{"arch": "vit", "model": "multi-label image tagger", "dataset": "analogue clock faces", "train_examples": 195000, "image_size": 48, "crop_scale_min": 0.8, "horizontal_flip": false, "rotation_deg": 10, "norm": "rmsnorm", "norm_position": "pre", "hidden_act": "swiglu", "mlp_ratio": 3, "head_dim": 32, "fused_qkv": false, "bias": "all", "qk_norm": false, "parallel_block": false, "inner_norm": false, "moe": "soft", "num_experts": 16, "moe_every": 2, "expert_mlp_ratio": 0.25, "slots_per_expert": 1, "shared_expert": false, "patch_size": [4, 4], "conv_stem": true, "layers": 6, "width": 192, "positions": "learned", "pooling": "attention", "num_labels": 31, "mixing": "mixup", "residual_init": "none", "optimizer": "muon", "muon_scale": "spectral", "learning_rate": 0.031, "momentum": 0.95, "nesterov": true, "orthogonalizer": "polar_express", "adamw_lr_other_params": 0.0019, "max_grad_norm": 3.0, "ema_decay": 0.99, "max_steps": 9000, "batch_size": 64, "epochs": 3.0, "lr_schedule": "constant", "warmup_steps": 270, "weight_decay": 0.01, "adamw_weight_decay_other_params": 0.05}
Rows from block 2 of a small multi-label image tagger, named by matrix and row number. Rows with one number belong to one neuron. Each number is 500 + 40 x the weight over its row's rms, rounded and kept within 0 to 999. All counts start at 0. Numbers have three digits each.
After each neuron's rows are labels from the 100 images, of 14976, where the neuron reaches its largest size: "strongest on" is what is common among them. Only what is clearly more common there than usual is listed. The data: analogue clock faces. In brackets: how many of the 100.
# gate: MLP gate (model.blocks.2.mlp.gate.weight, 576x192), inputs 96-191
# fc1: MLP up (model.blocks.2.mlp.fc1.weight, 576x192), inputs 96-191
# fc2: MLP down (model.blocks.2.mlp.fc2.weight, 192x576, transposed), outputs 96-191

gate.28:454539516486468491459539541513573560427587473473489564535508580465449484514557472576521500499462546512480502461566545500565402469445530377590494434534493445488502461431499435481487509569511442499493577484518517520507524465484490506497473527565480450511564513423489543539490480486492558496
fc1.28:495451531528487450433513494509540524412514473510497561540474586478493513541555428553481439493406497486525500538520449480511497578447503482511520459514455538393506450413513445441484495557530469462565472467546527491457503518431481482548499500522478494425473508418440524485561561465409513542
fc2.28:515479395443513528486536555440447446467493460477502545518467566475431521491473561500538539459536460525605475565525513517487565589492449612498536490502446496461469554543484549499440475519459526485504531417493493560400452539505491508475552546480551544552414485523530480492495512520467542515
strongest on: minute hand past 3 (87); minutes: 15 to 19 (87); dark face (78); ticks (62)

gate.313:441532487511487494517569537484552484517509509610452606441446501505517514468506494557496498460470571504482476493546471497502480556505488516515444533504541520528597515542562453533502446455473466477529479490468457498538500526458458493515457479526474535492487479463444516511525513419478457502
fc1.313:518499466607592535483478518516491496536567529490518488463401476476525529527470533564470404485452490549400515558504500513591491575522538531492473503523501576456548504497528463513543488440485467534447515511451529544439546473492557514458450494482502530468542490552491497519530486518510549517
fc2.313:456497543511493570552448567473500526463466488409473499454503556568414512525439511583523434523489501489503572428498449464462442497501473527496542583483453508490446491539492517525534476484465411490547478462454435550487485460551490469439486491499414561508557484503532522499535592548603530510
strongest on: four ticks (77)

gate.242:505561511515479518534554435554523474571422457483469506464506513469547495505477516479517460515435489564537476475524525462474478470540427496469524507498506545498464457481455495498531506550454572544512538520504451515558552472536441503500529485548568504466533513505442513468579524413501563505
fc1.242:562516433528519497556484460492522508562444471474522473528452520413494504510491524504538455560423427567524472458513508454455459526529400502486554502565459518460537470445449516459539487501467565499538534513480482462478551477476426422520477508550536444496502576565493540472549515487534497466
fc2.242:446413531494546430469513453499425504495488547554535489509487524425480467442499461511457461435549519507530499559457521518467583535505509481485468466486488439457523552567474450516431444453521508416558504527526516483422489494508543556510483566507456501482459557534525525474503415504474472498
strongest on: minute hand past 3 (67); minutes: 15 to 19 (67); hour 10 (29)

gate.170:436472531458486516510520547478601522474480499481576481523488447505425534495508497481494505520530514505568538476527511552466484456438486509477497477514485513501522562531484446501408476580510530478477494539500420537479544451484475598555567456394511459554532461419448470513409420535509534530
fc1.170:524559514494540539487460468482450500522544472572433507520474514501536483502510521515561506490535478528489506555441480433527515546499508497453479476433531548473480481487509533599606527390468495484572544515530541424544466530473485401496496464536543521408474493522514524462558520505461475469
fc2.170:496509527525490439570568475519480497454525499506564538487484464460444543571508462581435477617477474525476468482503410484434423453522408500543492584490478598458517496526485465462475520495509552535479484501527465465506543524485546547478549493494410558545532491498475438513550483444478472504
strongest on: ticks (76)

gate.464:457509507416561464473518459500462430465490468469566509476402574451503521420532518518474440472547505485507411456509531505506445493472446510484528490528476478402554535544517448474559539505511518515495468531434456516520491530535496480508498528551506488540513521455481546382437503505462508488
fc1.464:487502493578489493483502539484477504518511499444538488509560507502582564546544553465462536435479526521553484480455488431429505517454519452523506469482513540443466448501500523516454469508511547530445486510494517516443562491462481479511405456515506523465479494496505537519529464475530510539
fc2.464:495471446553439524504524448464557525559501532504479471503398587479490488505476511556555474498479511526560496448474588490490519500450532468462492478501483410518483470543478490494549509444525484549469451479485503502492484513486527456514567463424483487478485487522508522484598500523504506481
strongest on: minute hand past 3 (35); minutes: 15 to 19 (35)

gate.29:570412446476425444490592507431492573436528499503473448498531563471532490482445538531451541476523483583466476501479460491491527541556458421505517491488482568528427475486461529520510472556545593533525495481502451506485458477499506481509476525502520415528565430556453513506447445476442514548
fc1.29:449521478503463471475454458502523583523496580466559512562529542514485482491517490481545459448456542505521525470439524438530516477528571501536542487480495464560485473506499475497453482553502478579510509449460552507529527575492498513488460472470481484516483475527556544494525448391549535509
fc2.29:467494456494483560588546473502515524493553465500472453490490533397580553489447464504541517488481440503506509494495427522495501476524492507529538513529525474489482477534452455466496491522496466520476494516553479538552421465444514501463634594504459437556487432541460498469556434498508510467
strongest on: minute hand past 2 (45); minutes: 10 to 14 (45); minute hand past 3 (36); minutes: 15 to 19 (36)

gate.89:533547503587551466528550476547496540515491495509481510440480516465590462511538426491512516546541479470535551492531483485412430453489536515445556514507581529466524456463528399479538617462451483475467477460506466544571513472594497519442457495558449517443516489548549580514506514465458488472
fc1.89:472429430422457502511513494484459501486498463504495476514494485546431500524513491514486467478465524548507530478462490528478549581520484523514510526531473456521528572489534520483512461468529542447543468532410504486429421486415468501455480475449518442520504528411405459467465536515539419466
fc2.89:586498488462477502512464513536618492444468576475492454500468547412521468546443408512482491516469441521549616454521503459480529543418525484463527477509459494485521490452491489492537516525560535504506450430549518495508448551499480487468506501494487568537431601499501521439521518545473496478
strongest on: minute hand past 11 (28); minutes: 55 to 59 (28)

gate.235:459414512509481581507527541524577545500504538514547519473497588433511530455429423537534537489448469441505493501451552530528505536480512491489528521500507435514494515479494440513494446514475539530465575542500484571535477457553550497600552489522537537458479451478472525447537512448557538519
fc1.235:519510502503501426488414565535563462521535516492492440468550502423415546515522532524455486511452497537545455455498525440463526538409503517443530502479518505520483453517533552557515503472465563459528491489424487430493486503449451453398471505548505512528563529507553496473466414474488571459
fc2.235:456437559427522475465524479513498468495584500519502561442512432530493510513549602501478530570500447549468488484522553484465479473469499496483540537470500492577544548501562469549475396546437420509488563463459543529454499468539543452498554499469521545409498469481562542423559518459520512513
strongest on: minute hand past 3 (68); minutes: 15 to 19 (68)

gate.330:479456470493465475471582466500510499457547475519440493550523490413540490445406526546465463567501492496481451493565587522507597464451498497539534455486590482468530488548516503449522422526479487464503467417432492488505558565480503512554503487578499544494463545540465464534483439510497547589
fc1.330:543562520560627512515520551447493461524551538489503491484492553560542484469516506511564485446498528501514463449519440489477486494580509446436494449428481512492505444503512439472520551488539541509536540556599512439569478475435464499446484495518475552444470510516463556482544480467568538476
fc2.330:479521468537471467432518564505596505503476468566480484533488437438516520588528532495462535473469496520486514511468438527477523498439551519484518543540476564466474571485535499525486481523397494503494506472585525429476523504567514432523467522537537391519477499444586513499509540554499476409
strongest on: minute hand past 11 (31); hour 11 (31); minutes: 55 to 59 (31)

gate.131:512505568514463532480505540535515475446546591551558503552488552507446520459457518444512510513511441490430498463528436451525456519482486460574472430572518475538436483500524466497460475481463480555587521468519475565498506512494454468523540478592564497538441434554523451493473639548487458546
fc1.131:454468484484503533471472502493462522580477429510448432441534542488558444442502513463457482555466523438477501560494566531622551552493482600537575481480556465487458453549545482576474524556563490504479471525519520536490424516444486483517485504485453524502522509538438551488505472451516483544
fc2.131:493484525523509430481488519496442517467432523561551470545488517475459546583477552512416570513550504548528568508560510555370494481500498462459560448492522506492490578507496536536583443519444500482608471494507469420476533523526527548438498511463450509531470478568414555453569433430483506553
strongest on: four ticks (56)

gate.116:550513496540538554494520528511490509478572409452521468499466523490562509439542441464562491547486481492466479528516543556512429554510475498557526493419495485494451460552469452494554543494536500505465519505505439508462490520526518439491500425518473521502433531493507559487500505465461469488
fc1.116:517476458473500482530541475498524492480547445587475453519510455550453527505489538554482485399528509502546582485476474550450512504562503441569529514500520480478493537496533432509510469509491468467510515459520482496504436520469596481468509444538491428530461516467483438519473523418577521536
fc2.116:459471489471559525458510471491573512514567502437471468506525478532471447546450489603496468532479491531486492489507513533461537498530444467471509549521490460484510547549535496519476513543454447505498513466461492557480558557471465486518458458574460578510501541496571488429490489560477540471
strongest on: dots (85); hour 11 (27)

gate.41:546481475470500493531541517518502519440486581518475470453494525499499529499480514434477489535440518453484542527528470508462498431436555442518463498476446502458481482573524606517520500477435517475468516473455454442434511520485451443516508531458495577493475567504542500538506525481541507557
fc1.41:490508520551490523468439460518471430549482392519516531485517487511461530581534466485546512485565472595486397501501514483553496563567479487479504485502525484450484459441528459458489572535510458520476449508507485507550471428483509535505514465462454471476512445468461513463451458568455467519
fc2.41:530513536548428502511519544514529532499475558495470469497593541538538489436518469514524546471561513412497484513508496524464490510539524493502500510488515516478419455511501493571544435486540549449522466474465450535435488522599478527566517509532528525508482513580560461544589408430474492482
strongest on: ticks (96); minute hand past 5 (33); minutes: 25 to 29 (33)

gate.537:500470458479526561463508452482479524511470505556539487439465460461564546490574508484492480578522509534482542518518478555485431506522601474471492475431447458452505538433442493600481534508499496537549446479521496495449490460500427551498463461520497483461437497494527474452481465516494443473
fc1.537:468441512497437475512474521508487484478531476443474509572511482474442517531516507475473490481454529404453469440500552453521520474415426564519544518530491512534499498485475531417512466487598551410529511501522533475526513512528619470511486538433493484569532512514515498537533493489484559514
fc2.537:458528491506530492521484554477413512503536466612507503555472486448514497511521498462411483523452451547484444526562508610426520606468503485493470498496456504539525543483515578552499503502478388495498422541540469527493472563432433507581409496478497517515479442521483473455549476533499503552
strongest on: minute hand past 7 (90); minutes: 35 to 39 (90)

gate.110:455496517500480466518491493543516436493551522498581581527504566481533514541558553499443511441534444497519544504503500473510479503445493511459567490533482434593475573553505508450537497560515459518508490530532504492432482551494529486473493564490514572536483509495552516485520465545412520460
fc1.110:534529541441487538484493501510566499461432596516477514422434423484503568519448499486498427472467542490515462520529559465514460525444534513463505485464511506565446464577496505492552458526483445413461516490462461505428436517511473503527522458510464489496505552474578539472564520572533534477
fc2.110:501470536498529484519479442514578439495560540476438515482461540464531427503488531501480501516473527475504499523537503481500451458483497566476497482515531409556529502563464542579533491550490461536503497574553425512455516467573553541519496497450477511473405565494529458531518450526532543486
strongest on: dark face (64); ticks (63)

gate.467:539504579503512546511495538531492524473497530518555486541467542446491452533465450452502484453514523480531498432506573507559477513512467584431521425475518506492520483592479430522527578502497454553536589495466482527505422538485497373538520487501505516495472533499512482508518543523509532491
fc1.467:595416524520491516512473490551431557490510508565622452535460523519468446534467511529487559457560532515531522442492582512527482487538488510466567423493513474460525486570494531542511543502526503480569567494488520501491469476496496425564537468491507486547569510526511457514543473497501509569
fc2.467:438448482473512463484523438527523492549544529451493487430490483474479499520504551497509517442523485492497438495548456500517477477494466470483462508480440549526447539524530567509462407442462502497480601489527485539481546495519465529489505509506486518452457502462450411485494457487535507521
strongest on: minute hand past 3 (33); minutes: 15 to 19 (33); minute hand past 9 (26); minutes: 45 to 49 (26)

gate.191:506493456476537571450480492557497556532479515528490414519455454520498506443480527463491557517492490557497451505509494492474572460492473498443478485536507513536491457504514530437509449513600496482495446568516524525489519510462512519484538500553563562609507462457590469460490522522473470491
fc1.191:480516487452539579436476509562466528499483563474502394510541426518520481416463483473518523538495468518487448540491503497524540479476470510467513484548528568462538499478480487387463431520590496455546480566509503517518462510463597524515570521549508495576542478444584460447495536540457509477
fc2.191:535491547497550511494457513454544515519541489549449562517528534506511507552529564510472445504521533521567570452474488470510478570524475446551536450473497539484541463498481466547478508529446482504497536467555435491573569444507494519530483590511517520452502519506469522518474517516528484497
strongest on: dots (98)

gate.108:467517570511499511462479451500522498535534559470616469544471455461542516529505477507537479482491534436528478461501521460533481458487493436538520483558572545537510403523581491534505381468562517478489442497522471556490506528478541532580443477512483445431488456493498465530515481470542493559
fc1.108:470525547464422464504507494501547532425536537504531438507405462537499465540476529547524546506540501479584485446448502467494460451504497510528554428444518500517468506524525476464448439476560466465554452538533454448546567551474559470537404504489501480515427515480520458531458487514515549500
fc2.108:537562472451550460455518542545457459556453497538578507433504549466453467477553532450496461427502450512520458439486446505479493498535573526530526479446468550484484633455498500459480508514533503545452530495396539509547495506466446541473502550534516544564484510543534490525508479542535517541
strongest on: four ticks (72)

gate.81:538490556545491499532510480514503522530491554575467490523512549483554440530439458514493506514474487495449483514543431477533453480537489476466541548531526418538488480494511455551543525449459486401507586475415542494534515501502473542533502408497425489472469490535466452535502479517540554481
fc1.81:527460501420542569479445502429495492491526474506525509503525412524478533444509540463517577512505490511541497491435523536458541505470497512497551455572436514464498470485536508489437567526412468487476508455460480530464492533463497490504486579545490523490482468450420607537491500536526486503
fc2.81:447487461547536452498470515366543404473487456524483537468495508480496566530504495532403472576432544478460464548488452509541519460499542503532500528509485493560501501500496454552471477517498440547542472494506524542493532571474532538498487498487458574531523480508479499508520443504478509485
strongest on: dark face (60)

gate.386:433537543544532526518525574527494433534526515474515486466492442466519513484477518469414491516487490469478504416466529456534518503539445511467555512546486438531524471512447459551498598515550528541495584518454504531459425486432522491506431481521474490448534475495557566449541458475510506496
fc1.386:547503560475506425588504502494490542462496519492425516489507441481529393535458572465484495451460458461436517519483490492493497488450482485475466504468476449469377450468496451540531532498430403531533511543462451503636457503427507516555542546519505480464524512470527486484481476492503538450
fc2.386:498475440484460506435426473490509492492499513542527453482549550517526489548430519510539500512498462573523534456505576481544540549487524528499545448450498508559469554492527510515444463522508459530589450540492528494518514496541519454453495417470499494544504593454522395466505475542482549491
strongest on: four ticks (53); minute hand past 11 (26); minutes: 55 to 59 (26)

gate.382:491496508574503536549567539421551472531486555484537522440535543471556485518427532506509450490499565453470510486491465439488455496492521544515476479525524526527476481415446475520475561542515515542548532411554465546436514531527523580565519495464486578503442469459515524522537501416529527483
fc1.382:467541475540547491549474530552512545531464567473540566503494450437461552464447514498584478534469494500495504586432502482447522592559546473466464534514447448596520455421425476488445475540455509490559506464471561521462475478522527486516491431501466518447477467522521595480549483504526544528
fc2.382:559452520551533460521503523545548491521517473436542476480526534532541458472474525512515527496499446505553562549500459436473533401514525540512532467499456480485484544536582485526538485448504522516485482481453493503516482426504416502548549458486557440531508542520473485497495544538501502521
strongest on: minute hand past 7 (94); minutes: 35 to 39 (94)

gate.573:511441589453513480494483514444458460461507548461445454542542608500552506462468524512448450417599490514516495515486476493499450533528527463452463578477476477521554463457505477468589465508493476512438476465499552487456436496560522503504498510518444493388455499519508542496611455444499483503
fc1.573:552488492428475502415535455469508532547498531430526519468545533511585540508544476571540471586539499509496549500497481490489464485544445519560456513493489479457498528525481489472551462498478467526490523435451489533494495462478498433560510557556440568497540479543541545524436497390492450452
fc2.573:569450511519540519561430466431461543512483511504456548527430506446592509488549490514447541554464519470427468452518569501463462533474512533514546510472442463502466442426481484475488514513568529544491430441499389499521430466492447505529527486470487531499399447544450486446483405500521537482
strongest on: minute hand past 3 (49); minutes: 15 to 19 (49); minute hand past 2 (26); minutes: 10 to 14 (26)

gate.438:434505442455403456517482526468521553540492486531575487512502434517493509479484529518529501463532515480474533467434445454510511442455564494490486435421454459523525442461507505475526491509488496563522511511539480525437496527459430531540516505530480443462496397507506480496515430445505506546
fc1.438:515482540508569518552522486555489475532519477518542511483439545492436441490482513467508511577504482431502500501410583500532554496454438534509542417501498510481585496545513440521518470476445518487523510529455458467509499432495514558461562440457540467494516473472515514472491511551450497420
fc2.438:498510521532487463440579522456489408477542532482489435414517567552435470536508545479483476506553526485423500466524524466453512475500474568457554515537495434517528513522518509515517510554436553514531520494490485484438404488496465496509562468439538509424453504515447528403531504536531459474
strongest on: dark face (81)

gate.448:511433466488491576456485534531519584530495526498452575386525470498532472487528429463491545542459452479471547490465494485502532493489482456496463483512457471482508481500531465573513465526545572500483572545532515512513487551420544502562498461487544487535485484416531545473521424515460553518
fc1.448:537469494516481550462521526528539534557542575571498540445491491536547516474529435466580544557507462454490445505435413421524495495484512478480504486484504501512511498509571518511472467535512578476440514497493525557445415496460472478517496504480485489481466488485513550461507472518516552540
fc2.448:523415414561450459504460475534528472534488547469557507511593469560547547532507573494507429523500468495526496514545556548533507538521466537515503518460546473430511461443514528498516429523549490498483500470495457496500523589442487523508516535487477485517558488477490487535407505553611456474
strongest on: minute hand past 7 (69); minutes: 35 to 39 (69)

gate.120:511513545442478501473553529511461594488508481541520513546486504489516456464501498509513421541564415470408511507529535516461591516475532472488464497486629464471564475516511508526584493541455539549488501522453535498529472508478481440513439492486475485573522483520486598473526568594484471515
fc1.120:481536518514509485478467500451517461430544548489417465517498518550466570488480470501577523482507477579574472559440484449524453464468451548506468475516455550568534569474486490464479462457530473429536464501500475481428585445535478519476439495513500559447497486482520419548544482425516516513
fc2.120:517501465471454558468490525436551499531520404557492469510472523415460485556537472573436440421520478420493504543496514511521467527488509439452504445514529525499436515542494495511528555501486500494428498467426376528497543484560480498528489431552501506452484489538548477476529505514501459507
strongest on: minute hand past 11 (95); minutes: 55 to 59 (95)

gate.255:491520500520442479519506517423487513450529547516467502561568560536424435487516512517480524454481370499473439487485448457510512506521531454482470501592533506540464450503494450486546532512519492512552522457548522474531503515475481470473528524477475492492424511465506432547436467506435490523
fc1.255:474495425542579519491432446491525530585530508532487506533450502572499506549466525483597488509513570499472497494576547491448554514557529541540510521549462539444463528479463519488525477504406500442486457435539556474517558541480433516530484501473519545569525555411479521491503482509545496495
fc2.255:514511549476492502484476445529425538510488507484618421513494473501461507539540538517420482559531508489501502498538418546527464525461535516431388478530551487529460502490489538479512525491445519557427473464476468512588477512527532516517450497432445533545505516478573466510525500489428487497
strongest on: minute hand past 2 (56); ticks (56); minutes: 10 to 14 (56)

gate.333:505441497545426484504491550550502479503514450506555542505457533496543517476481451490478487523447516464461573547446459506473488477562474518487496499543479468497562551541506463470487545534476415500538523493458531506487553518515529499499572540498538577475497501477545485549540562556391446578
fc1.333:550421458456426532507453526521458454484479543412503613518429492488506525454531520484525463525515502535430581490515458496434536487531531504544452461501498540532533515533500501509483542563499424538495475458489556504528513498485531450480524484529526561530524522490524494458537475580473444519
fc2.333:532487505512511575526518552456471504529449537523387476433483452551464480563504585468530451499444548506495455510444491421497484456510493529507483566522579534488455521434483572550491449493510508460413516465466497526491448495532466467503457508537477452530459516502503473482537418405564479468
strongest on: minute hand past 11 (26); minutes: 55 to 59 (26)

gate.314:498507489577566488558547493451546516462464426453504494564548514493541540499521600475478532475461522466483500522513469504501500568441479480448464528519494427517507476463471509555563466455486484508488525575420509395536504523543587498539450510512416518518481530494521549544512461479461429560
fc1.314:521473491527572522529464509510507546496509510499519610511528541495545469506490561543449570511513495562480481524499524490487542602467460498472466539507534473517467501496467517512546473475450498490498544536491460406429488495509502579511474488500465436511564524450459437568502491475495503541
fc2.314:513486526426476518486441504545473397580495525583536533492496482530441459560488495516453511541538499501513569586514437505414543524490463513553466519474443560459520495526504525498446554520497546492512466435464461493370552484557451574542564516513523462512497475439491420526552440473537578490
strongest on: minute hand past 1 (49); minutes: 5 to 9 (49); hour 1 (45)

gate.214:514498480482490421549517491409519512475392473491457517513528534493534471527541449496509472548463471469421502493451500514516509516471476494481468588405507540433480563547450438480591518431514499480583557510558496492503504520500479489456548453532497495531535519471512601532502526453456450517
fc1.214:462529495504415554468507462548562505488575492520544499500413462528457553524446552509478503496598571480534506521522536517474472486539474540512482486536506504591535459461506572586486535528503519478462506511475569484583528491510560416565538500475580458544534507485445511488455455561541559459
fc2.214:522547500547550475521515527487409450500497497567519421488550560448470501479475564416505453517543451479513501477490557491485561574424500489485501470522527464536486484545547442518502499541528489554489532509526471480472481486535473527530473515506497528491412485504508578534476539486520508506
strongest on: minute hand past 7 (26); minutes: 35 to 39 (26)

gate.328:517498533473511536563539554523544551554556484515571481522492541491419445489466442540483488515472484452489538513568529537552485573505507448440487476506514477536549520517572476519543529528488429508547487459485465558475506515384426481508447456574527531582546497547459487480437501483472522483
fc1.328:489545547513614514468529536514536528499504512515519532566542487450468515451521496455512512558524434510542393553542515470534533495465536506479532526493474460475541510424419552485480515464499466454411518495577517478496512515547506523553530568520472512477453556549482527506491562560454509546
fc2.328:507503478573496547498518462484483478454501413463502476467480499522454451440490501495448492482476478507486528517595524457576465458514564534495505495528467527475534494514512580460475516559595436450435557574475559632439441486549540438524517565500506524461551447494523510553557522478507531471
strongest on: minute hand past 11 (32); minutes: 55 to 59 (32)

gate.42:509538491558529526521439544516522517527453549519463411513498514448540488490565480518506443514517450501574492475576474532566467439464512498537522507475430542494491490513499537486547509526532486527599588470526522536583466517487544433513506469486553551507493491497442507491511482497459488492
fc1.42:558486549471521535475490531488543423503553502505546480560461492526506435506504491479508465494458511459469543471531447589496515523581514598495508504492523547556525505488490533541466436512491531543483554568517570550445648466547511476503568542480532556494526518484495472560546478504474464517
fc2.42:574531471472477490480447463460520534468531483515480463504517580485470458476538502522523498501575449557471487529584574530445528453569470532470435451523475518440542527359451528478505483457562508502534558496440495493568491501468486513579496546553479541527474548514459518538541497487475517519
strongest on: minute hand past 7 (40); minutes: 35 to 39 (40)

gate.231:535500494547450487470466509484516475515464432464571541509497538614525525480541496524520468478489485565581539542428506568535575524558532482439467523539544479556494492465393421473504525504532496537538532516507494538492484470453478562612469486503487513474481496545488546503493541532557485499
fc1.231:486416547517446509544488533407437473504507503538530491463526467493483443508500546503533408469543500522526544509489509488592487446461508559555476517522513543447530514557577477488495456458517423437562413554531503541503517463498506462521473425568521534523550521448550502546515507486559513443
fc2.231:563555522527546490504440537500480500557546515504409549513520575504444483513514487460476541484571524484463451499554513586465471463513580544506557477553580511524503495520477506502492528476426529521413510484525533421483520445419502615495557493463534489504503554525542494517497515519511543600
strongest on: minute hand past 11 (43); minutes: 55 to 59 (43)

gate.385:487476432538478466523420517493515514546476502482576553506532553460475526490458499469501429462498450496513497523565499463498527557529550483533528483488487488552591449477557541523516454525459546520539514489503539552533506549452563483511535560489573460456466546547490523509446439614456419573
fc1.385:461510573552521569516491525521436536546538411470472414468578526526450490529541439458563528508423483556480540449431503430488475499471461445460480540502537507511496504551518507485491492518449514497471453510544503480535457571540569545519548562514520446526484433438560510526541534491528521483
fc2.385:476474563495530462512507477477513458503599576481520512412566486519454473543518499488495554508494554531442516494506515536585519535445492484531553521454441494507501577486496503561508533487510422506531587556494472478536395472494486519527476547449496503519538494517505470550460615534483499506
strongest on: minute hand past 5 (93); minutes: 25 to 29 (93)

gate.243:492529443488525425517527525482486521503544502514533470469525450511491473603398532482528518556551492405522546509494448479510447498473598492484493503439488525532473559456475467520506531487467498564556543435449489456456466497485503526526445447495506419476503528454514502478480540474511423504
fc1.243:456514461462535429461528475424548516501498540499525497460565409500480505507450507473514533538560477480518535527494499484544476466433526460430478478483461513550498530435491450498471497484424477543506541485487536489504459469468469578466532529453543505515471448434465525495479560531548565478
fc2.243:473458531508429540478538448550538494495465508501491541462460530460556587407542555518470522492440571453459485463520496485465509484521437466591514527498492530459518471427413457476507480451510569521490501496494534468520471541594449497468578543499492526501605465529468443530452488643502483463
strongest on: minute hand past 7 (95); minutes: 35 to 39 (95)

gate.52:485466451506461455522415541401449540548543521514448477492492519555450427523507385520511452519433501496467550456466458486536479544505494416509454539562512494440505450501521563497541493556472474507452509524517530526479390501545563510465629539451571525532504508462503428492536492502524496508
fc1.52:469501495493440496528438507468494516553546543543518518458465506515495437518590420547528415461446533545543546477451488534570525522471419429526471512578451450466502571538528549485528450501496491467484520519482471537529447545492513492444559528473546483625485499464534448507483484501523485483
fc2.52:462427459495575470516531505421490508491562535542539516480485509545493528536564493496494508443498514542463520424537498531537472515451549504548585471491435465489494582474456498550502522446538505520447633522499545520496408533458470465471532544531495474502522505509434536475419519519514436462
strongest on: minute hand past 5 (79); minutes: 25 to 29 (79)

gate.104:494490490463492524428496501469593501490496457516480512455451471462535531485536509504513516507543584558428523543525511493446521590472519454531524541525587512562493452458541498505491500489605571566529542464419516508460528520465484489493466547481478484521475506519561445506508541492426518511
fc1.104:498542482451503479517555488520477493505526534475508529480489519512492469501463551473480527480502501480502473440412478497478467453490473493514498484537476447447489550600431524469436538446527493446470478490511472551525449469548578452501577409526485523502492447565492479510505481487539520504
fc2.104:430508470506409587570466477458542549493525477534518489513463537486451526501550530485441501484541520481545379497439488483462482525553522513399433561438537554488486535555481525461510574507458496540525521467517498561534511499483422541519412493500532514548496502513526496451469437445470528491
strongest on: dark face (77); hour 11 (35)

gate.91:512491439504512518527531507506414537541484498483485441521492429513452455490501491568532531460513449480453463505524394444540477423455522450532529463483497464486551473558513458503412547553534504526572513461507539537487492477448491510483462453497510552522505443526495464531468477517431546532
fc1.91:468502449550469494538577523522521466530456451522425523544523461529442490483570491570494513480458483487469489528564484504545456485495436544533494413528548494452580484523517500494485493539555524577500526549446457477462468457476507442414473438471485502501587450461501449518524432471468522555
fc2.91:451531500461483450476562455555547562466450527569487533426483542540527487494542443522555521491524549561447541491414531596543433571514438515510526482547560495514475514470563485512529516548497549526419446466540474455444432571483523446449558536522487503511476487488507479428466469462509494506
strongest on: dark face (75)

gate.74:543395464572478471543518507488466467451553627491509510452574540462539431494496491550488479505568473519446451494521514478545507510584436461438430467554534542505480460483473500474501508655518534479496537461515492520513495540498446508550513463519542482503494522549459552498476476529467569492
fc1.74:548518533457485528435542516539506502477512474490497486495415479558512479486484509414477538542461595475554487588527465539424479481502616494502465503511477424490543489511503460498466463449459483427481495520588590595545459507505560540522477491421509522485527472432494473488515485451510466494
fc2.74:578545567565493415517461501491465452531515501471488506562522465516505455498483504461546494524475498473461506575490490528519518509522484439530469482521584520528486448477546538470512523514482468440517519522499424455513540536460504449515497475494501508566448520475553505483573464461499439488
strongest on: minute hand past 3 (79); minutes: 15 to 19 (79)

gate.53:509479538561486499467550547529458473426552513536508490501497547472447496505516504516498523493596508562509418561517607503557458486452489538482531508519582537492483520506518476581466413546455463520562512509550499514502567502435504506485503495493543499476507422510548475427582566511503526492
fc1.53:456535482479529557514540499432500473580528485499460518473480510555471469532464413466473507514445469432482579498488340520500480478515473480561474496446403505451518496462518495449495524448520584474456446526477534425492454471568490483553475524496452489521490608550496529569432447449449475527
fc2.53:501503581485506521525549538501512442500592475472502479534520508539432439529448446450469435518529530526497524579488512532477458473418472471488455576598575507436463541501502524539538496499518485507583516506515461540466477395483482464522434525489577498502484531472547461497560499531542556501
strongest on: dots (71); hour 12 (45); minute hand past 12 (35); minutes: 0 to 4 (35)

gate.309:521502511498509546492538546529453473538465574506535488488567545474476480492508463515487528502570550508569468537480529581444514435526533532521450544480508528475561462488517473461460527489566542443506464513494460542451433480570425527502449474578567416499455428434537510463482526541504510508
fc1.309:421458437471511499531569485541495554459529455449447504542523492537501548466586483457581450480504460488521484522471464499445526503540485518473511503463542507592439518479530527547538592513467466460505471517499448518491520565568536487488599505479463524524516467524439525565487454515546530559
fc2.309:500529471492511508502437432541516533576454496562470462537521523468505461556437493505525515519509486515525561507534539481578459527532421432571514480436530514486478481491502483560452488551529489474494547475512425494541512518496535494569527459512452487534540445482534461569478485550463522486
strongest on: minute hand past 11 (43); minutes: 55 to 59 (43)